python train.py --model="contrastive audio-text model" --dataset="drum patterns on synthesised drum kits" --train_examples=26041 --n_mels=64 --hop_length=320 --input="log_mel" --spec_augment=true --win_length=400 --tokenizer="word" --vocab_size=159 --loss="sigmoid" --embed_dim=384 --encoder_arch="vit" --encoder_norm="rmsnorm" --encoder_norm_position="pre" --encoder_activation="geglu" --encoder_mlp_ratio=3 --encoder_head_dim=64 --encoder_fused_qkv=true --encoder_bias="none" --encoder_qk_norm=false --encoder_parallel_block=false --encoder_dropout=0.05 --encoder_inner_norm=false --encoder_patch_size=[8, 16] --encoder_layers=12 --encoder_width=192 --encoder_positions="sincos" --encoder_pooling="class_token" --text_encoder_causal=false --text_encoder_width=192 --text_encoder_layers=8 --text_encoder_norm="layernorm" --text_encoder_norm_position="pre" --text_encoder_activation="swiglu" --text_encoder_mlp_ratio=2.67 --text_encoder_head_dim=32 --text_encoder_fused_qkv=false --text_encoder_bias="none" --text_encoder_qk_norm=false --text_encoder_parallel_block=false --text_encoder_inner_norm=false --text_encoder_drop_path=0.15 --text_encoder_kv_group_size=2 --text_encoder_positions="learned" --init="orthogonal" --residual_init="none" --optimizer="soap" --beta2=0.95 --learning_rate=0.0025 --beta1=0.95 --shampoo_beta=0.95 --eps=1e-08 --precondition_frequency=10 --max_precond_dim=1024 --one_sided=true --adamw_lr_other_params=0.0014 --max_grad_norm=1.0 --max_steps=15200 --batch_size=256 --epochs=149.4 --lr_schedule="cosine" --final_lr_fraction=0 --warmup_steps=760 --weight_decay=0.1 --adamw_weight_decay_other_params=0
Rows from block 6 of the audio encoder of a small contrastive audio-text model, named by matrix and row number. Rows with one number belong to one neuron. Each number is 128 + 24 x the weight over its row's rms, rounded and kept within 0 to 255. All counts start at 0. Numbers have three digits each.
After each neuron's rows are labels from the 100 clips, of 14848, where the neuron reaches its largest size: "strongest on" is what is common among them. Only what is clearly more common there than usual is listed. The data: drum patterns on synthesised drum kits. In brackets: how many of the 100, against the usual share in percent.
# gate: MLP gate (encoder.blocks.6.mlp.gate.weight, 576x192), inputs 0-95
# fc1: MLP up (encoder.blocks.6.mlp.fc1.weight, 576x192), inputs 0-95
# fc2: MLP down (encoder.blocks.6.mlp.fc2.weight, 192x576, transposed), outputs 0-95

gate.406:127169106115111109148173126136091074119090112121106129126134111133139147091113091150128098131119158100116131148119090086104178115142084081088124138090099140148125144119142157165095151112114152136108108105112105147119115124115129132109121143082113115130109143075118091164121168107068125148
fc1.406:142128110068120126117144139116115143135156118064110156098133133139114090118088111139136113126158142139115092123119133116129158149151090135157139123099129146122184139169118177136112138149143149120114157156129105086104080139103086117118145140141127139118109147112146140133082147117115166117
fc2.406:133159162103130112122139148105098092130183123138140095163130097139115122076124090141131078099153073133144142089129115109154119097079121101156098119126123110143135149115161117141158149153111127096116129097163115149146163113106120107146159119122136165148122125135151105091162116113119122117
strongest on: closed hi-hat (71 vs 36.7); half-time (41 vs 8.4)

gate.334:102142116183137102123130089124143151189073142128122128142115139091090147086117123136102087144151128137112106119110099105137144095119102166157091124168139160170151148126126138111146117119132159135098131122111149131167106162169160171137155123092125154127146137108162132092140131102104165155
fc1.334:168169123101145129106126164099151146198139123083064121151070161175140145154128160140125105112115135133146167157093127108102137129140150081145137120116137140156106107118146137089074113112136109131104161084134095093136092137147095100119093111097145113096127144094149126127167142172173180142
fc2.334:135144118123087108150087149127150092125168140139136093151145138116115084121155147093143127115136135123119105116161100165127119138158111161135133120112116132112123127129131122144130138086131141149120101125163195101100172103133144156110092124149167129120138129127121110170133143119126113084
strongest on: one drop (25 vs 8.5)

gate.191:137115131058119148108134122087098074102136125136116162134117136105092129107147137098151127152125116136133096081108125087136163132144077131165158153107137110147124124065105153146137094145146105157138151109128133127127148143140115183119146134152130153083145151149192132159140119105111104111
fc1.191:151132167085149100165134141102144113095151156106111162175106123147165135127074151137123086118111150119155168109165121150129099177120071142172143162130109095137110145094110128121139152148153129131108123144152128093110090151131100177121115110104109123137104125111088132101108119139175120135
fc2.191:139105112131169069173139108132153132167163120140156137147142122121087084170147143163148116123117115127185086171172136149118131133120143128095113089111109169094113166122119138112156108115135152115080113160125139120113168121130165126105119128132133170126102150175125140141138126175087130137
strongest on: closed hi-hat (63 vs 36.7); tempo: 140 to 150 bpm (34 vs 10)

gate.49:104139130122143135092109169133127091113134089154129078134133118157140122092144108102106114102137145146178131132108143102110123140085165152136125162123162117138131138097115146127138113133153103151123146125146144145152141131125110121146112121151100117159158153129142161125137107142115138101
fc1.49:132139091120127142132082135080145132120173120089139113108121099113121140126145095104127108117143129121119140143112143172140110111091110140131079188109138118146132150128141170126145077085134155151156082128132133130154117114126175131127090152097106124170152155128137120075120114157111127151
fc2.49:106147118150101128146100114125106075128122072119133122098152105143138127116126089148139118131133087124148147141163105120133081111123140149124106161137134123139125154110108153173184084127176132168124156139138121098149092123139144121121146087127112132123157106143142110137138135124113155145
strongest on: white noise (92 vs 7.6)

gate.72:107169135158117112113138128156091155108132147101136060172106098081084160108108140151148113107145148137142119117156132138096141144171181142138145144119057116141120136133121129129138185121072144097139144165131114114138168137106136140164180088143107107128121065163110125108161152103100106151
fc1.72:124137129157128094124110159121106118082121152128136113131116112139135109136116148129148142154178113131125171133140121176132133148129162142136123152085113127165128124147120149141088129099139132098137158128144097115132128123142120144180193115150088088135134096141101089124143104150148084149
fc2.72:096130134162085143105108127154140144158137140141141115166152114101094131148120106090110144096122133128159123107077102121119135115127131104135130109117149152130106147115096136161145132121129116128132093145113073150133195160158154120106107165125117136110130128160123111182121132093123112103
strongest on: random hits (73 vs 8.6); rimshot (57 vs 25)

gate.470:113135100156105164133095136134096118106153124129129090114124110144135088112098145091149118130115098144119141110155166111107175165138068159166141139164182130165115156101161143133138130124106138142157133114165168133102103120111149096080114168144146156108109106140126155154108145141182116158
fc1.470:147129093096109148157122137104116115084171160145155146128149143113141080119147115161119140151123122103133117128097097124111110102136115108107137108145130118160113128091131162133137153125078087113120124121158136152117149141118095072113153112156144099107149127175147120079110117125151159131
fc2.470:125121124118124124141116113131091116150145119125132155138131106139124157138171087166114141151119147152095136145132129149118130126100112096094186139122133129077142116120122122161198119119176115132106124117148121092133142138166113133097133135151162165136170082123148089135074088111104116105
strongest on: ride cymbal (84 vs 18); reverberation (66 vs 35); text has "reverberant" (66 vs 35); text has "room" (66 vs 35)

gate.251:134153114082121159116146118131128166157156124142136117116119133175123102123153126151126134193079123087132157154114088132156097134101134116105109160144115108175139107142147140149136137138109147121096087130140135088086094120161113127154109068171128097114108144116111148118124154139105074101
fc1.251:087134121153109157143131126122132109155090127090121135128103118127145129128101106086118126179110118134165160162107115125118192119191132106117097073095166131155103119089126103125117119113121111107150135145111115150131132141139124093130156118110094110126144158145126149103127118121115151185
fc2.251:191119083141160091118123151115136155116153129150100138089132083135145128180118154141133137087107116117179145123108158114142147182151125083134105145141141167141137088099142104098117088114143121145115092102174136111149103111105134152131119091101132138149140125077140145108114187101104184131
strongest on: rimshot (68 vs 25); rumble (56 vs 7.3); tempo: 100 to 110 bpm (31 vs 10.1); pink noise (29 vs 7.5)

gate.80:126138131134173103120103138122109117178144178099118124142131089159136155147119080121114182114118109141127091111119098145127142086109162118100093135149112099099113095119135104145118173099110115128144150134145109132180155143107170130123130099147156086137114143143141124123120090128087146105
fc1.80:134169125120115138112111106109129142119095117137099122112157163138187146110135124110112101126075127110156090120108138145115115134134137171116149145115127129096127130133141136122096179092140172127126087139118133102140110123122144076152107164087137147158112148149080106113149104161096152156
fc2.80:085149136149111146139156127091078105124135209128129116166102124114136131136174126100116135148101141135148149142137118177100142117106138162096118128122132147125088165122141121131113131141161149163096160127164103134134108099114120178150089096106114127102135125204104160147091171145161105098
strongest on: rimshot (67 vs 25); tempo: 160 to 170 bpm (48 vs 10.1); muffled (low-pass) (35 vs 12.2); tempo: 150 to 160 bpm (33 vs 10)

gate.529:121163096089119156139144138124125132144166107119126127089132072119133183115161112121120116113082120157129143108154108149089135144119092116151131114144089154110149122118112159098110150139150144124110106158112107082142162127094134109163097148129108137160106139129144149125129133154123137119
fc1.529:118104128123124144178125112133113075097130106121161106125122123120095163142194067121078161119137129096158141166101127153112124192136130130155138140159150131115106169107136145168093130137175136110133097119146098156123177134121109085131137120134135081121147122126157161173134138145134163126
fc2.529:129143148100130105147118132103136126122112118086133165136144119101115079125148164146110134168144130114113139156126167120132152148134154165135155133144142159086126128127127102147120094100122100114100114115156138143147128158107179139129173081102168142091136097061157122115120165112132190152
strongest on: one drop (83 vs 8.5); crash cymbal (45 vs 20.1)

gate.235:128128151177147118100121157133058107172138151103172125121120103149148111131135157122152142158121110141151154114090123115148141126120092127172143113129173141106074122134101133114143098118092105157146123107109131143094133108129136101136101141133106119143105108091108164104137118144091112115
fc1.235:133124136147099080124092127148091117177125167121154146114113121127127137107130124133157118156103113129135136152073123140155113138102101142105174126116157127090119120110136125122132126104138135142136136131102154130116111122101102131167078133120157129138176101098113125148168107124098145099
fc2.235:076134161141151075078102139095103123131156082104135166132116132144122126144149159124112157118145186128178123136127102146171144168144106167122110145162165093102095134167089129128145099149132125116150133109131158120129145136139103144108134131160104115130125117158129144099151145106146146095
strongest on: ride cymbal (100 vs 18); snare (100 vs 50); text has "noise" (38 vs 15.1); pattern: bossa nova (27 vs 8.3)

gate.183:165130160107173154096177134126157129151146145107129138103110140140129138134154139132172145134114104119161142124098105070133094131113128149129126110138135118123159121132146157163114143117123121116087124161109137138172148119131108123102122156109112104109153132155136130111140148144130123141
fc1.183:163117105144163147102099121091104096151149069156138097102130134117138159142157078111137123124157111106092090095127101132105091124165111087174117119119146165120110085129106114114125098156125143150125113092117130120159142145098156160116105131137196101128124164137149138116117101138149100182
fc2.183:141083090105174129145085154166170119109126191158101129145139154128155096109171106116116123098125152134146131093136133144144135131128127168125143147140155122158108108112163156132132120138135118106096137130124176119143176160118102117141145120141115118121111103118100102145149134099139127118
strongest on: white noise (43 vs 7.6); march (43 vs 8.2); pink noise (34 vs 7.5)

gate.515:116169144087104094114135158163113151090161117101108127119176139082158114123114126118130126110144135120162156183153146146113089130110133146080120129158080110139078083169155122144134109126106131160134113150159135109141147120171154145114136129143102089144148162131089142123140152156144107115
fc1.515:165120114143135125140159114120129117109130110137082146131139152177138167098174105136168101092126116111111159107129121152116145097105090088149129137110138134105135158116131157085141159162101112130115129099115110122167115108083054132164112128125153121140110089156112091161107111139122160115
fc2.515:140126156122151146134133095151156131149110145127116113160104177155157171098114191156148142146093136172156134144158099127138154118091134177089163137120135155168166118129125161148161132160128179117105131078172140122132075099137185134098090124126141106117104113122140127148118124111095155164
strongest on: random hits (78 vs 8.6)

gate.436:123139062118185134121120141129106128121125152162134121140112150123158127114134121147111105110124109084152130135136121180099111130105136134184132160130115116148106187124126133114141147161133118091092139180142092155108115140138112091103163160097101156091070130104141132147099096116135134160
fc1.436:143138144104101164101114163111155127136161124109107154139084123156112168146172160081166130132097139143095119135139113121103151139157112102155132132092146152088106105080141134109149124151177111109165140144104164145151164114128118152171109138123144092108106113111142164158117130147131161132
fc2.436:152149131138149103102107112114104092136105094048086133137159125145091147071083113108170054098116126111127150138150121109157143142121147156146092134131171116114090131116139101090127142142140121095144155104133103123127120130149165110127130132134151140125118099092126134087135129115151137138
strongest on: snare (96 vs 50); march (54 vs 8.2); tempo: 160 to 170 bpm (26 vs 10.1)

gate.367:114133111169139154078106140129085168129129142128152147140118118153156141087168151110128140145139137170138171117110119141107100134108119141159140159134148158088079150141114136164160103138126138118146168138133128098090105165130123122078112150130158153117157078117096151103106146113124108168
fc1.367:108144146133130168135167086132119114133091164159148127157123140145115147135144093122152133113105153098105160173132129147157125094142093142091121130132128118132105126155117131139161109123093139155138115153158136133125126138111131123117098098166103133192131127122124126117134127092135129145
fc2.367:095123162114134154102113143139100099142132113138154140129121166113129125180140156127138129132163185102114146151145143117129139140120120146127119102131111143131101145146092121111128131083131131116154131181126152128126166166104112153130093148116115133180078108123134119120107177117181155133
strongest on: ride cymbal (100 vs 18); snare (99 vs 50); text has "noise" (36 vs 15.1)

gate.559:161124134123098151117130138143080122139181104117109098102097087119158130129151165136145095152122115115122161102113130143117122177119162138145139108108094125144117160133149153177149107109112119137144152180181098135179157147114145117057096133142111128129157082154150154133158130127147118124
fc1.559:092133115103150082133126144136066120154110129107105149120157136146100130117096144157123089138118138107168142118170142101152143136094150114132116136121123168086163115144084119105089129108159140115113173135153109108135125108160102139164141132159107124082129114118140117126152121106170175145
fc2.559:136181110079121127124101158113139121108132100134122118145152135121124121106125088145087084118107140158111121135116131141151132123122125095152129107110124149077152141158152119095159148152128105100119104152159143116169125144092080132135159124161120087145141102129184139112112131147163092142
strongest on: tempo: 70 to 80 bpm (31 vs 10.4)

gate.228:190137108136139116154164132104141142121098143150099134103120143124121140091137144111169099162166137134141091093128153099131124145134119137140132148127139098160100117099122080165177145133114099143141098122185136135125123097159113106196109137117127122164077137149136141170127124160121121164
fc1.228:117128169167110154082117158142115105142131120104190102155152144133120115090113115132141136113130180106098150147147141130124120116150169083123132121106124134160151119140120160140134126140149112161140148124102085126147157126123138135120146142138147093091173124093121106109098164097121133125
fc2.228:134110173149104161097150101143127103132142083142106171118162167096131155107144111182150124087096109096105123126134134137145136152150183127131122131126124116105145091114142152105106105096100128131141152138147074120100146113130123127115116117129159119120154085145127126134143093139173096134
strongest on: tempo: 70 to 80 bpm (54 vs 10.4); text has "noise" (36 vs 15.1)

gate.480:083127126086152158141142162158132125149117127150122097126097093120114162106176129148174112153097124125142091115129144144138105119132143129137133161101147120187108131082140155183110142142132158130106113157212142128167117081132114105134180103154107137118137124176069130137109134109145120136
fc1.480:085142113138116117135113108145129101146119153117131129117131118115156126090099123120141170118148124156139131134165100127107103088156065087126125187123138090099164110111123150146117127151178129146092130132121131136108147123105086111161139109142092076142086109121170093140092119135102116115
fc2.480:129154110141103114159133101122114083103160152114119117121195126130092120131091113145112141131133141081132144145147106099111147121158113109122171129113177111183089092137108135141177154162134110156124158144118116132129124104127141115147103146099126107174124193151135134078147092098159159180
strongest on: tempo: 70 to 80 bpm (98 vs 10.4)

gate.294:094179153104101151103114095118111118111116118115136141088136123141156134139146116114129127134153186059124171078150087118119203097121115099159103133134096151127097085135139145086148154141158144096082185121152142116116146140134111105150158147104145144097147104158118163166096147096131141111
fc1.294:146118126140129136106128141138089083132133123144130124165127094087129163145089115114060147123107092107120077096140102151085162134145136159105123133139117102095099100149137122083141106123129094146126129186110119136125136136151145158161110102147098109161131161120166128122151123139163150120
fc2.294:154121099159105154134125100094102124148129147170138122090106168174122102161097145157149099087120114100196167107184162128183111131118109092141085109125154089113133120086122123152077123107117121144122130125149137125117115092101149114111118184132153126137141154121083130132115125121127167152
strongest on: snare (92 vs 50); march (90 vs 8.2); tempo: 120 to 130 bpm (32 vs 10.2)

gate.345:137097115126111167135153114103107092115166118126094152146130129139164087099131147118136167120093089089176157148137109120111134134105105096133122141155120106141083134114159138119129144131104148156119163112121092098099150113088162157149184116124139094122092129161134142110151155150161137159
fc1.345:125124125154124124081109135131154133137126108122150106158145141140173145125120071168135135140155132118174133155110126140165148147134166164117103139167168119092133137169132127107073123116148105096147150124097175152131123110135126150143139141124163113142143131171122067141104134138109156145
fc2.345:086128162147130133155133145170114112107111094133142127121125133142116160175123143178163149130135136142107133142135150092108153132100153128096115104090143127104133121175168124097118116107116123165130170119136095166128155119087119101155113130110140097107171174091120104151112129140104108117
strongest on: rimshot (60 vs 25); ride cymbal (49 vs 18); tempo: 70 to 80 bpm (31 vs 10.4); tempo: 80 to 90 bpm (29 vs 9.8)

gate.369:121118136110102125162097115148111129141114108120115067109086068192128111140127133145083148133135126124153124162129165165139093138110114130131123088127136112118110123116075113140140133151104161137137134095128137183106107114140140128043127129128094142089140152100108131115152138160108105157
fc1.369:171114123125139166110075108151124122123079124135158075134127190156127141105154139122155085105120127126133167156097152139160119076099134153145130110080097123083118179128120130123109084128116117114103149150142110133114095112103133118136142095110110139095137144137107147158103140154109175129
fc2.369:168135127154112160127076103104086075137121140154168106120164144155091121136128123078146102133134145127069128112139138109157160139135179143090122127146184132117109101088136147116189139136091174127135170135136102098100103094095114136125125157140130136135151154122176164136099117115126082137
strongest on: tempo: 70 to 80 bpm (83 vs 10.4); closed hi-hat (61 vs 36.7)

gate.508:176148133128160125114138152137142181153085142103181046125084136095140149116129101077144159153147080145132127105178114077132095150135079161124122136103161137140161102106153128170136113119137142114100137132132159139137125140112127125114152101111109139150175127129116143115144138113109074133
fc1.508:116105148100143150128170170070100114124147129150101146103181132093169143133130099130124138184112129109114127073088124148148132069142133098131098127154119121101122118131138128127132136117095134153112132111126110094125165128143129141178134120144137117196138143112135150134093174116129155085
fc2.508:109145100082122114105122111128094163148122123157140112143123103115097154125109174173097107078129124157093184159071168127108126121110115125132085139116161084115070141109121078142119098144113155122135101101148091097121087103135131153133089145121084120109118120177142141134091164129125107114
strongest on: white noise (80 vs 7.6); clap (69 vs 24.6); four on the floor (25 vs 8.3)

gate.504:110163075112126176133162173135115114136147135114119118139112145120157116128182183141130169112111072115152156109136111091135123135121105104127101114122103120143115102098162090169144102122112123109111153139114145094131142150117103160140146168089123110141116132143100149146119124107167144145
fc1.504:151150134126153133116115122167138121134145108122105149114148118101107147114143150186088134120129099103135118081119147155132163129153114113131128120139085097110131104160114102131137101148099118110117119161097118100141175141176143094137161148161121095107134121125131179115162170144135120116
fc2.504:115131108084149121151087086105108120109104141127081168130127107090110112132140138114087095131116148102115088109098120104123132159162115135163133105138106126123135155150115111101104146113123136102099124130176157116137152126135092152167190102126155145167117153108130105097086142143159109160
strongest on: rimshot (87 vs 25); march (86 vs 8.2); muffled (low-pass) (39 vs 12.2)

gate.305:141115129111133099141152128073127118183121140150115134159108141162130162113162181097083150128156142148150163088119123085146086133134125137133120172136102125147096142131131085151153143117099102162125120146118120144105144105080161119162093139092132121142155123119153099145125130134130114114
fc1.305:127089098137115138144091118144135113082120115109139114128129093136091094156112132169114113130122129103112105160132128151158145124112141132125162117126131165149117160191160167116135143096112144137134134179103122132141151210103113114117108113114130133125120094133167154121127165170087152111
fc2.305:141151130201123157141122165172192129109133166131118148150135168137103128097129146190158140124146150071096107120098124096134142130124142131122142121106110149124122091129131127118144135128114067105150161106096118130153160127120171104140097115128146107142162155102097126121106126132122158102
strongest on: ride cymbal (43 vs 18); march (29 vs 8.2); white noise (28 vs 7.6)

gate.121:118125118171162100109098138098073110146106152145117151127097119109133130150152141139158120158118117144142155159142132078106152098108068145142155137123142141126085158157111136185119107098082068132166131099152139156115136150109121126126125104158115122145096133115101109108101121157117155138
fc1.121:116147141120119137148076112129157166078128139101084122104180169156148123149133151104121126134154138090095133126174128140123138146144086123130123136169121115168123132143117148116097139134072175098105124132149134163088121099133128150135133133192114118091088127147118107081109127163118107132
fc2.121:173118108094092131138125134179160173121116102103121140143150106143111112145117139122114118156099126169121117146132123147085152084111145100105133105102116145155196133142135085118127141118113126122122113129103137155129125113181129140137140153147135096119100165107109113144095103109114131160
strongest on: snare (96 vs 50); ride cymbal (75 vs 18); white noise (28 vs 7.6)

gate.521:117112091137089141127101152137102122142103147108107150118104137104136114143120135092199146072085113130123096121110110141158153125110151149124144123109137138112071138095099135146169118117113122133144108145121144092104146188072099082175103163150172113094131164122157139155128108133139121133
fc1.521:126149160125072185109151130129141124135141077111115164116142146151111090160127109092100120187102156073112120134120125106129124142139107161129093127138140125123135115133160146133115132113114114157128124099125148101111145110123126171168131144105135145060122192122156140172174117126117138110
fc2.521:151118124120124171135133120163165150116110114132146165164117122111178138114088141201114152155145128114144130107127146138079177138169123113136114158127133189150141058114185092132123118181137080172162153165131134128135148120112121128103134104134113117147140145117134104135129119141129106141
strongest on: snare (100 vs 50); ride cymbal (98 vs 18); breakbeat (29 vs 8.4)

gate.158:101142155136092123143130120126118113137141159077143063116118137123151185136129105139170153117130123116169120111131140125136164111158064156124146144122131142118121110175128094164148118085118099149089120158127142139158152133136126143142170130075123157125094129151136091157144140168119136123
fc1.158:130120092093160143109089108086153085122136105189113113114124140158085120165137163132176158119131121149118090132134142134126098107165115132169136133105120108162119152108139163131110134145103127108137135127150122119114052141082094128154117139103138138144124099179161123097137097138134098068
fc2.158:134136143117119115146123129095101116117082093084139124129161146173136161118060145155153131116121122147153109121144131125143146118145081148129193134153149149101141143139165105147138159131107134159077133124118148182159111138128111162077159147119099123116089158147157113163130159149154151168
strongest on: random hits (65 vs 8.6); half-time (35 vs 8.4)

gate.520:100161118135129117157106150143110155117168161129141143134105154087098127156106153149098155150174127092145131120091090101127136094139155123142135117135145134107125160167141165129161146073107116124158154175107081124165133162145176134143107144146116167097171156115099114124110135153116116134
fc1.520:190119105129159127103137126135139091142103149099126162148154149126136102097129118132108125152128105180126104117104131145157151120137123138164118124142161116124148132093129112109128105119135133120132127133119149142121149112080102089111085105069114130144086127138128095140168126140128130115
fc2.520:172115150109120102143107127086124093112114088125092094154082162136078146132122151097120094141096136136143099119077110141164128142148142172148177136114185114152106142123121156125197144126119112142095118166096160126098146107148141148110119135138107109180105126105148149160106088110099125128
strongest on: random hits (55 vs 8.6)

gate.137:126112118166116125096194096137122113134154090164131144087161108081138153129116147083044159141119139114117155136114102130090103117133154117131183118115161123130109115117129126169102091144151152095180157151146137110132100129109178109129116126135113147164092155162142155110157106123172097124
fc1.137:117125116120122114115165113134139154107159120159119168111144114111161131103112177128075127120129166114122153142104100124092089125130121133105178083095184136134134132120139128153106086157087159113181146106135111129117131171143178120139120071132131146132102149119131160135121105124174087106
fc2.137:120156165150102097136127146150152152172107091133120134146137050129112141125128125116137149171151123105164113135087122140120103113175133152129164113121102112119123165092121133076113122186134132099107163146125095136095129146175174151124092200114137164104146125120131110099131163102104131120
strongest on: rimshot (57 vs 25); clipping (50 vs 8); text has "clipped" (50 vs 8)

gate.439:107155129125143111145174126139122111114145141112119121120118122081189085126096101079134144127150151111138118146125173150146085117145126138096112145163129155144107159104111135134110115127129134167102118101155086117138112110133108139144145129174087125144120138156126118174118162097166137143
fc1.439:150163114125096117084111127109101103107119146100113123067093133090182113095098120119116131138169139105142168184094122126122128109148130121096088116131155152149168153114115096167130116104136147091100107156134121137126119179142114110183126123119131151125115139100136133125129161141128133143
fc2.439:128145168130105122121114159144142111162124115104081147110139087124136166123148118128152135111121132158158145113134107126096113125114107098146096125084091112129151098159153118140129098151104124156214121131140130142107134126134119138166124151125138086129166096120118121183119088128104100149
strongest on: random hits (51 vs 8.6); tempo: 150 to 160 bpm (35 vs 10); tempo: 160 to 170 bpm (35 vs 10.1)

gate.442:146177130131119162130121129115128130083138158112167074147128128194101135113089123153156119115155121153146156158124147065153091146157120149173116138164143129117121127132154072149155139178129113117130096104121104143126118100151155113131135101120174066129104134136134108100147117148104146111
fc1.442:114092112098129087132120176120106139109108107160113156117116114066160127147155125097111127158127133116121109102151149159123149095102140134088123098091100139121135115136121153110112144123152167136144139146120137114151145146121092164153128134146102169130165123120147171179093146128160137161
fc2.442:137130118136117144143135100107112145091149099127101132165139117156144171148163164168106122114133121184121156111097147138109165085150093113168138140132121126108115148110133139171151121129093137141128102170144119129115101150119126121171111138159095134137147141140089094150144103122132124139
strongest on: white noise (47 vs 7.6); thin (high-pass) (32 vs 12.3)

gate.175:167102108142127181128113132114079169136110122155122116147134108119131142147113117134176120163132104138131143111135150128123135129150151129071118115123087114091117111133111129130122139071118147135117097126142114117133126094137137115160151089125084096144137151121120120102114104138117121079
fc1.175:144136126124145111146138088118177127171118135113131126134138148152139177093150131125142141100120084147133088173122115120172134142098128122161116100071139141153142097119080153113151146168075136143130137142099126126131123162119123127122104114139169178127100104119144134201127149121133150117
fc2.175:157130144125142162145158158115140162129109101098157121123118140117104150144168134165181101140141130179134119126160128138122164143145099174093117128110135149102151160132137137118101132160128109086137125069167123126150117161133120159141161084128118094094098119150148130153171134135144155175
strongest on: ride cymbal (70 vs 18); four on the floor (68 vs 8.3)

gate.349:117095132090137136140108165169127144103121112135142134116107111124168127139113123132100101151123139134152181131147100094115132156116115143132132132157136127157115169108124112124125145149131190172111111152188146152089136131140150110105160131142105179129126143112079150092132098170114092106
fc1.349:135137119157098117187131137144086119074122129187140171152138127088074112082109110123131123136137133101123125095092178128084137132139131134086125116137111133127134122149165132127094109124158088110112193097131122123137123126114139066161121094105124085159162136111145145104160111150131170071
fc2.349:115140127199095161162087155072110164069103086145102093134145138100157084144107130103119118135101131105100109103130165115105138123123123088155160103144107109144148104130115109135117107090112128139139102134171142135121144114124114114149149109133152168174141134128150096144104153107133120121
strongest on: tempo: 70 to 80 bpm (78 vs 10.4); ride cymbal (39 vs 18)

gate.56:178156119124118128132166117130130137121137114111142152103131071172105089107084110142159149091164115121174165115093141078118108123099148114126126160152158107130125134183112115181179150128121148114183090124148106134137129121116139147098132068111167145142139108093151132105151115158102105123
fc1.56:135113102115118098102117136119139117113110150164139126199118168069185163100122150150099129083100152126119082139186129172136144131129118129136140104080131139130160112091152148093142157109150161162094150126107101083137119120104125137117129118164111117101161102106135125147137138120105166106
fc2.56:163154116129116137157154116107108192102095100099114142167166095148135142138137168103131123125086137151106167101091103096108150127123136150153140112099172132100142120121122159152166113160106124101125142152149135131104135125112101102160100148157117141120161099144133105149141123115122147142
strongest on: tempo: 70 to 80 bpm (58 vs 10.4); pink noise (30 vs 7.5); random hits (30 vs 8.6)

gate.437:167150149124133147136139154158106135129108141111110106118109080107145134148117125110134117140113153116152130164103137129113093154113074106109150126106124181134112147114085097115120104110100152117130098169115134101100091157122129091144108145133145156092161116068196118119152117193127128109
fc1.437:073111141136132137138117148112166085084122159127112099129118146147157178134170152122090130153129102148183129108160073087112143126142126136126076119089118108161168111115154172130145172131124119137109115116147142154124093138128140175117146145172130128150105102116102118131127141094118138131
fc2.437:127097133085125173182122140160146174121084089161127113132137170086131129136122124138133084133130108137154137163102134108128100135117073132103148159187134121106157106136101129127129093141103144120136121133162112123153145086118121113180087108085150142083157100146091052155116119130115111092
strongest on: ride cymbal (100 vs 18); white noise (38 vs 7.6)

gate.557:161153126094083100110124150087105143114178118136144129140149141116104107098100109155108103133115129146167150156122150120129126119167127153134144124135121149154088140080119119109130191147101139107097152112131127113137130127139119104128156163114160129103096123153159089122132152114128155107
fc1.557:151141156128154082106151163119182079132101104118168121142126130129104113157174110086075100141160148146118132115129089081146138129101125153115119128116115122131112128111104143139123130127153053157153166136121129131169105116142131119111143079166121131159156170141164124098116133104127154162
fc2.557:116085121148106144145155099137128135132171144105102114122125123102117115144109134090121148146103136096153159149106104119149110081120101140087116125115149145200104110117128091152123140121149117134095144135138072113141090167113124160111128139114104143104112146167156165121163145108153095094
strongest on: snare (90 vs 50); march (32 vs 8.2)

gate.264:116153105104149095135120134105111166101182099157136153089123130123080128155125127166149127187092148064139149140145139117106165136147164110111128100144127154147100111138120123109117146126119104106103139147129130121117135108104093157155183143131110115110124133154097161163091102171117147179
fc1.264:139130131144104130102156085123127107121132096098131128116110158123130081129126134142127138133133096098068094122134119136120068143165098118151099127126135113095141102069132123089115118127110135159167125104115124124110121139142190112115118156106164137155115118140136138104137131078171121074
fc2.264:118126140145121144116064136148173097086117081126122145119105119110144120153112123169114117094092154160157094141108136106127132146111167089179097134126154106137093099121149147100105100126167104112124177115129156095140133089107083126135110135160188135113127152112137177120101104130136135125
strongest on: random hits (33 vs 8.6)

gate.270:137127136140112121146105164114110120082142168150143127140124083107143099167157147123182136143114117157164113095160134085154110149145127141149138163130119132107104122127163132147141134109129121170130112085077161115146141118109106173115141124153114128093149187128117152134132123123131119110
fc1.270:164114136141147130112136106112140120125143129121182135135137135183132195150084107120110159134124099131162130126110102065143125115139121137176148157123156135137136128117201116099137097115109108104128116194116093150114120110118122110127093149151154122078132125125107107076128164095084119141
fc2.270:180096139130136121110130177141109079103130149140133106099133146089131111140114063102165133144123111106165108094169126134142099129126122176126109104114139136125128117127182126123121129109136121133150135106131173114132171121152117132109145114118166110136129110118165161128128116133131140117
strongest on: white noise (59 vs 7.6); four on the floor (34 vs 8.3)

gate.485:145125127132070105152130164059124166130125130154102180116128086115132132141120119167099143138086119145148114144148118105145147093138144125145157084120129101154114134156155144178118128131110120153079096084120104129156129099129128113134142089157153158136105110085127144121141122142113149099
fc1.485:161128136110148121141138116091144120100157112104130128173157116134163136116139103152132136085134127108128113145132100123134164132141133132074120113132159127098160074149166132173099136115109156191132116093124136177157130157119123115125149118135119130227122064106139092140110152116091190125
fc2.485:143116114157114119118147114129130094095121167133120163118115128126101154125134098125142137135138150124132139118160112127100145133108161120164170079132109132145177110129147147134128112115135134103080125128086136104101095122131164148102119160142127108082138149123152125139155092155145127155
strongest on: random hits (36 vs 8.6)